config.yaml
dataset: "Morse code for random letters and digits, with fading, noise and interfering tones"
gain_aug_db: 10
spec_augment: true
layers: 8
kernel_size: 7
batch_size: 512
epochs: 149.4
lr_schedule: "cosine"
warmup_steps: 1520
Rows from block 5 of a small CTC audio transcriber, named by matrix and row number. Rows with one number belong to one neuron. Each number is 500 + 50 x the weight over its row's rms, rounded and kept within 0 to 999. All counts start at 0. Numbers have three digits each.
After each neuron's rows are labels from the 100 clips, of 14848, where the neuron reaches its highest value: "top examples" is what is common among them; "lies over" is the class under the peak. Only what is clearly more common there than usual is listed. The data: Morse code for random letters and digits, with fading, noise and interfering tones. In brackets: how many of the 100, against the usual share in percent.
# fc1: MLP up (model.blocks.5.mlp.fc1.weight, 768x192), inputs 96-191
# fc2: MLP down (model.blocks.5.mlp.fc2.weight, 192x768, transposed), outputs 96-191

fc1.280:493550525530551488646546522482517513419473480472590506499327568495486578481501517346534499539491464384481529525478500547440476441487509540536513481551463522447582541505526494446481470474475545428489482534441500423488455513508468496453509668535455555593547542457578508540465502485451466444
fc2.280:503499517585486493505498496470531503510549502505478499516477497475511520498481503421422497500522537478499521587513401469522455526500508505500451515548423416447510499510533420497439487497484442547485491519503487369477374499495503481502569459505560502507535506498496510473635467484503518585
top examples: speed: slow (87 vs 33.4); the character "0" (42 vs 10.5); first character: 0 (37 vs 2.7); the character "9" (33 vs 11.4)
lies over: the character "0" (37 vs 2.8); the character "9" (26 vs 2.7)

fc1.345:498504511539499552514620491498494499574465495505472509514427528519518589518519547378498501491518507378524481500547458617500495576524499470526519483518496437687514529516451516530502479479262576461499539350526547528531439509500511536445463432512502514505402491503543509517463501491514497540
fc2.345:501503500478500500504500500520494488490499501509500440530479499472502503500527482377521500505504497499500495494496498497497502499500500501499500497452698490587499501497628471510511513548474521524505504497492501497493606500509499501519559546486504499487583350503500500363488608499598504337
top examples: speed: slow (80 vs 33.4); the character "e" (48 vs 13.4); reverberation (38 vs 15.3)
lies over: gap (79 vs 39.6)

fc1.382:504510504507485572490616502499501515564450504502477501497523503516494563533493490439495500499509512553469562539530489566537494623522499501499560515342493469497503536559424502489474456402247504498496507401471544503515494594500527552559482352526500615658297490518503481526515502537484486548
fc2.382:501500500416492500501534505408494500517500499500501489512492500499505496500509502407497500500506506457501498500499504501501498500500500500500501500219420500581501498502573469503514502497501501509494501503500498488504484500498500503384512486467521500491623475500500500452490613500511500506
top examples: the character "u" (74 vs 12.4); first character: u (67 vs 2.9); speed: slow (63 vs 33.4)
lies over: gap (80 vs 39.6)

fc1.418:523472499550549508496505525478511472464498462500606548503476485493513508526496475327465507530557573543450557512559493551462522447523518527503475467430524529619493472539482503526471518524332452436537481415499601525401390497507507546514595526546477560568558480507448547544436522567475544503
fc2.418:502487499477439510471507462499448510513522482497581532459478492506501422499511460414520501512500485407489546487509416471483420495500484510501505522335597488566478497501480462507549516416538487563468507517514497427496449499508501524448482427529537479480527301491490507502457627505421501218
top examples: speed: fast (76 vs 33.7); the character "c" (55 vs 12.2)
lies over: the character "c" (26 vs 1.9)

fc1.305:513512493526569516531512529504518476475628477488540501524337466560524592462479537462515507462507402444519541535485494496471501424535499606460448473601474460543534482500418503487505503514395463582474542546641502454544513536499485565547413487469505546485520478482577483398465489516550556504
fc2.305:499485501517470499522494511445536495517510499513521540513509497520500497500530492284489500498624472664509499529527524503511475503500501499500500468568591499267486497480550633518546494456552493494487484501499504524475598479495513477395367645535497500506584613484498497420510388500608489390
top examples: the character "u" (94 vs 12.4); speed: slow (76 vs 33.4)
lies over: gap (97 vs 39.6)

fc1.263:495525501493496511584534501479502492456513464498424448509413450491486547509487549643510500492526539471473488420484485414475605436511502482527475545400490446483520457547466508546506544486428400547490508403493495483472537511501502531562531664498500455653543469501577529464450496409500520425
fc2.263:501500500535497500495465468497486500450500494499485517545605500500505505500505437999483500494436503549493495503493525505498519501500501501500499493357465503523500488494498500499527501552504469500519500501501499478509407500498500501535703508470499500501484452500500499496520463500543503488
top examples: the character "y" (58 vs 11.9); first character: y (50 vs 2.9)
lies over: gap (78 vs 39.6)

fc1.746:538477462512489507497555536508489504458505501511471469486468484430564527489471508498563505474526429641410565590469498544486541506509505494429504497364447547486505492530508521478424499422503480562444483528400490509535457464448481552552467417523481462564499390489532492534402487542523565498
fc2.746:487478511491495506461506525510522521483547452502473507589511500449500521509478480435497525503529500482500554501500492509527529520501517481501517503303253472520506469499506465497449511476499686490481510516476499560523604500486532479554445510488480515587540482497514505537518499496568541495
top examples: the character "u" (80 vs 12.4); first character: u (78 vs 2.9)
lies over: gap (94 vs 39.6)

fc1.428:561468512537507530525528560518495484497527512493507496554377469519480526523425545327543505493566412399475514470490463595412549568505496548473502482545430556651563449529529506518521509318489522549521536483530526474474415408500505514545522453460509510445499457507512509436497504573584514543
fc2.428:500500500591517500463496496452502500508503498500487518513470500500504514500544484481501500554504509497493499514507518505499501500500495500500504490420592566485498500498512467500499518507500530515485500534500502506502781493497502483469307465426508499495491488500501500387545506500708491260
top examples: the character "u" (40 vs 12.4)
lies over: gap (100 vs 39.6)

fc1.674:505556499609574514452493547464539506547491483548610509495457481540471536472529500368546524525558470497454538454523496566519523507511499572501509564543535519547539512549525509473458525558232505410471517509477560463544515454497495509558587501520507531550511509523507525471528515554460575521
fc2.674:507498500524430501486540500572527508494499501518485569575534499505500457500522494250463500497533501497491564447510411481498444500500493500500503499421640484512476492490540503467501498486499481543513502505505476407525455507503507475451737594525486481509507503499501500695514579500463505404
top examples: the character "y" (44 vs 11.9)
lies over: the character "y" (36 vs 2.2)

fc1.59:515501504476579438535544529471512501573525495498411471503359497492521478452472555506517500497518550445439532441516513462544510429499502543489423518415484541473528487536496521351524483439547533618480490339493491514476529525500484601492415382469498524600510458498492495474547500449468514342
fc2.59:501500500443501500496683512508501500603502506500508510554516500500498488500518475216501500503562501590502493490501507504502490501500500500500500499525476494291500500497454486492514496476472505497516498504500500532486668500485503511577311529492500498542485514502494500574448513500445505497
top examples: the character "u" (80 vs 12.4); first character: u (76 vs 2.9); speed: fast (65 vs 33.7)
lies over: the character "u" (72 vs 1.3)

fc1.44:500500497563478492465564463473503484450537483495554498495518473502529474486502345246514500497517546515414362534535555487504498478476496474458491567493501503467544516551497501379522500452253482538498504432437489506482544572500495521481507526574499513592466422500490513529427497464499535515
fc2.44:500499500517511500502494506504570500516501501500508487517468500500490484500541452294505500509504423497500499497540605503490458497500492500495499501462494475579502498501556423502469500850505499476487517498497487457500600501499499501553449503512499502498528559500500500508500499500542502541
top examples: speed: slow (64 vs 33.4)
lies over: gap (88 vs 39.6)

fc1.154:523437496532518541521533513493491456512500523486377474506509410467499483448402508420459499535500434522435425531507518478547531388477503490450470437567501568425441508538456513478556508618607519564460507493443449436528506456496484553545320596547504498545493429507550491432465495541506510604
fc2.154:500500500483500500503542499459502500492500501505509459484496499500502504500441497432307500506545503501501508532500501543497491501500500500500503485555531509468499496500623514523500488440376506470481502502500500507462600487459495531463177394482503498511542494499543500470374542499567489432
top examples: the character "4" (62 vs 11.7)
lies over: gap (85 vs 39.6)

fc1.236:501516498514544463539537529498494497477499507501476431513614442465602499497504500385476503488520540622484512538540509530521548605450505501473566451410469676407413456524496518438492501492468606532530430488466500501486515584501507540522496418515506522521423427510458490500452507495513501533
fc2.236:489496502471485500527520516507499497498498511497500559469503507507500492500390544479499500487500464459501529507506511494501503494501496502497500508424492552584500496490466481486532492414468500509505499509510482483461533504494507515485422524519495502496543493503498499730496479493516502532
top examples: speed: fast (62 vs 33.7); the character "4" (47 vs 11.7); reverberation (39 vs 15.3)
lies over: the character "4" (43 vs 1.8)

fc1.604:509494499549414535539576503451525484446543490490507500510342497518480494512415517340501500507523500483463430462473502549479504533474499504482501493551488632559515500617460500516505485356223507539492536417490494499470418509500510519566558507501503533568467467502476513467512503577535488568
fc2.604:500500500579509500490506499482512500505501500500477631511514500497510504500565482312495500511530502494499497499501493500500499500500499500500500501343531510533500500501678514500498496491530504501497501501500500499505688502503499502520420493479501496496498570500499500556496495500657499555
top examples: speed: slow (62 vs 33.4); the character "k" (45 vs 12.2)
lies over: gap (100 vs 39.6)

fc1.126:491519499736474479519508510483515494547531508534575510501475514504583504500501542277484500497537496445548523506571494594524518484506501571514544526548505479563546562549558501524457567560195489405487573523464543504503503480500509490478543505523499450500469493493507528431439497538495527577
fc2.126:501499500535406500498502495564521503515500501498481725548507498497500493500539475252482500523495505539492498493503450498499505500500499500500497493234618491525501490487501511497504500449512505509487502504500497450513510514500500496304641555454498497521365432500504499529477542500468511433
top examples: the character "y" (38 vs 11.9); the character "c" (31 vs 12.2)
lies over: the character "y" (29 vs 2.2)

fc1.568:481555513496561504456503501546459533563480485447519457469588500520564404466537377499467491479489489542549379574522487525480493570524510506518468507429394466427580485483521483509504525429557444375513512412490556530427546501493460507514535456541501539410467496498560503494458481526557483478
fc2.568:509488501536500542399502496500495514491568512499502586510509511488504521508541476522499502503487607489512480487490498510497496455507495484517514500492479527522505495497608543545503608544513495535487512548514520486552480518504522503580423454503560465447437659529506526498506516464492504585
top examples: the character "4" (83 vs 11.7); speed: fast (67 vs 33.7)
lies over: the character "4" (81 vs 1.8)

fc1.93:518478478524495529431559454456473467541600461505478486509561449524536428457580433525503501512499443607490533542478483430459488448456491495435454479498474528423431496546479499431538495542478479623540429485478453464627449495499495508481498470532505455577506478517511512529434478485476568483
fc2.93:501490498401503499493512491498482508536504517518511487449505500504472517500506469433456500560540482517502511489560519496499503505502500498516503485533498525484505501546596522538507452554549489472478507479501508505478513488488483499499600482382517500482694578485550488392427513502403479532
top examples: speed: fast (65 vs 33.7); reverberation (48 vs 15.3); the character "w" (40 vs 12.3); the character "q" (34 vs 12)
lies over: the character "w" (35 vs 1.6); the character "q" (28 vs 2.2)

fc1.425:508462456563540510478509462458494493491467537494444475500383527461485468538450561425450491482522459481406581471512463480572527476454483489476595542438507531491397518508519510501483495492462514524494450540492490445607505496465523522522433632592511497571499466463477505545474472507530535451
fc2.425:497501521511558500522513520494547499475497511491480428411555500498573550500465419402404500534489500553483509509476503672503457495500501503499497538403493411501516480490498467500496506491509541512559501459497508391527402500443491501551708481509475503555410504491512500420455492512519505473
top examples: speed: slow (72 vs 33.4)
lies over: gap (94 vs 39.6)

fc1.401:501490425557458492487519429527466486464478425467495464483487510513578470577559452485503469479472570540545384463496469478440451489486439406450565439567534472506521506482630453460431510437500457513537536511557487569420518495454476450496554453539476571395452481459591437484424453430533457543
fc2.401:516494498470533500463465513537533496520523509512530504520512502483506470498403518459525500492557587522494515508498499564501490503500485502501484502477499500561469490500751567515507495555495500495522498556515529505496574504501512475475572474490516482483563624500501494515500602475498514539
top examples: speed: fast (82 vs 33.7); fading (63 vs 30.3); the character "n" (37 vs 13.2); reverberation (35 vs 15.3)
lies over: the character "n" (25 vs 1)

fc1.77:543505503460617580534487526500500508406574545484520475498483480519533519489600449412534523508541537480519545424562515498477518548524518546612538579506458507414469453501433523500453592627392518397528521525499531420519407502498528559531489569591515508495378487517544529482499502554479515566
fc2.77:483534501468468495562502496529568554493305528528540419546529497535494510499538607448490500518514472501501523488523526443463447501500500500534511356498661510456549459500420544475459502593489547499377505520470490458449589504498480535413458455450433491638494484496511500534501504477490456524
top examples: speed: slow (68 vs 33.4); the character "4" (33 vs 11.7)
lies over: the character "4" (27 vs 1.8)

fc1.644:539491512543515513618580492491444486518455511434510485517504497460545416526459501500484502485549512335486626467481503434537522500501501579513503505463441528510484454496447492607481498626513512442556479405531474446515462591506527556357445620524502487615395517486472458453392512454507465438
fc2.644:500495500458493497463472525494466522472488493499512512534521502510468474501495486506510500498501505489498501474491572509492478500500482505503483496332346568553497495494502431497515448668501484497502476550502468455499552511483506481501578506432520478526627457499500500475456528498464519565
top examples: speed: slow (78 vs 33.4); mains hum (41 vs 19.7); the character "0" (38 vs 10.5); first character: 0 (35 vs 2.7)
lies over: the character "0" (35 vs 2.8)

fc1.582:523491498491586493516553491477482479481522513500434509539502413464525572460464571443500500502527580416500462499562518483507510512516499518509529390499521513526436483590535504470517566674463490511503427507495505505505494467500497571481486371457502548459432479505497496471485501533499519489
fc2.582:493556498513500492587524494495501502570420503508521481492512499499503521501560539447478500494514491500501515500500553409505496500499503501500525423663474542503592506498443400491525503552476481497604499469513502547466413495500519501490263597508499535501486504499511492624501518501403502574
top examples: the character "4" (34 vs 11.7); the character "2" (32 vs 11.9)
lies over: gap (78 vs 39.6)

fc1.586:520526502576504495425445502495495547486520449496528494500717486498486530440518466486503500499535508472385662525576523526483490400489500457479543522490504501492511496512405505453506499633564534538491553542482552492755552385500503524550576515598500537522474537501484490445543501555523513514
fc2.586:500499500386527499478525500501505496469496497501589442464490498499499508500576488534218500483441501537501506491501546528500515500500500500500501484485554499663552501513501507482514507510492521513494500492500503504500482500500500494682440474456492493497422569500495500502372494498605497589
top examples: speed: fast (88 vs 33.7); the character "k" (39 vs 12.2)
lies over: the character "k" (27 vs 1.6)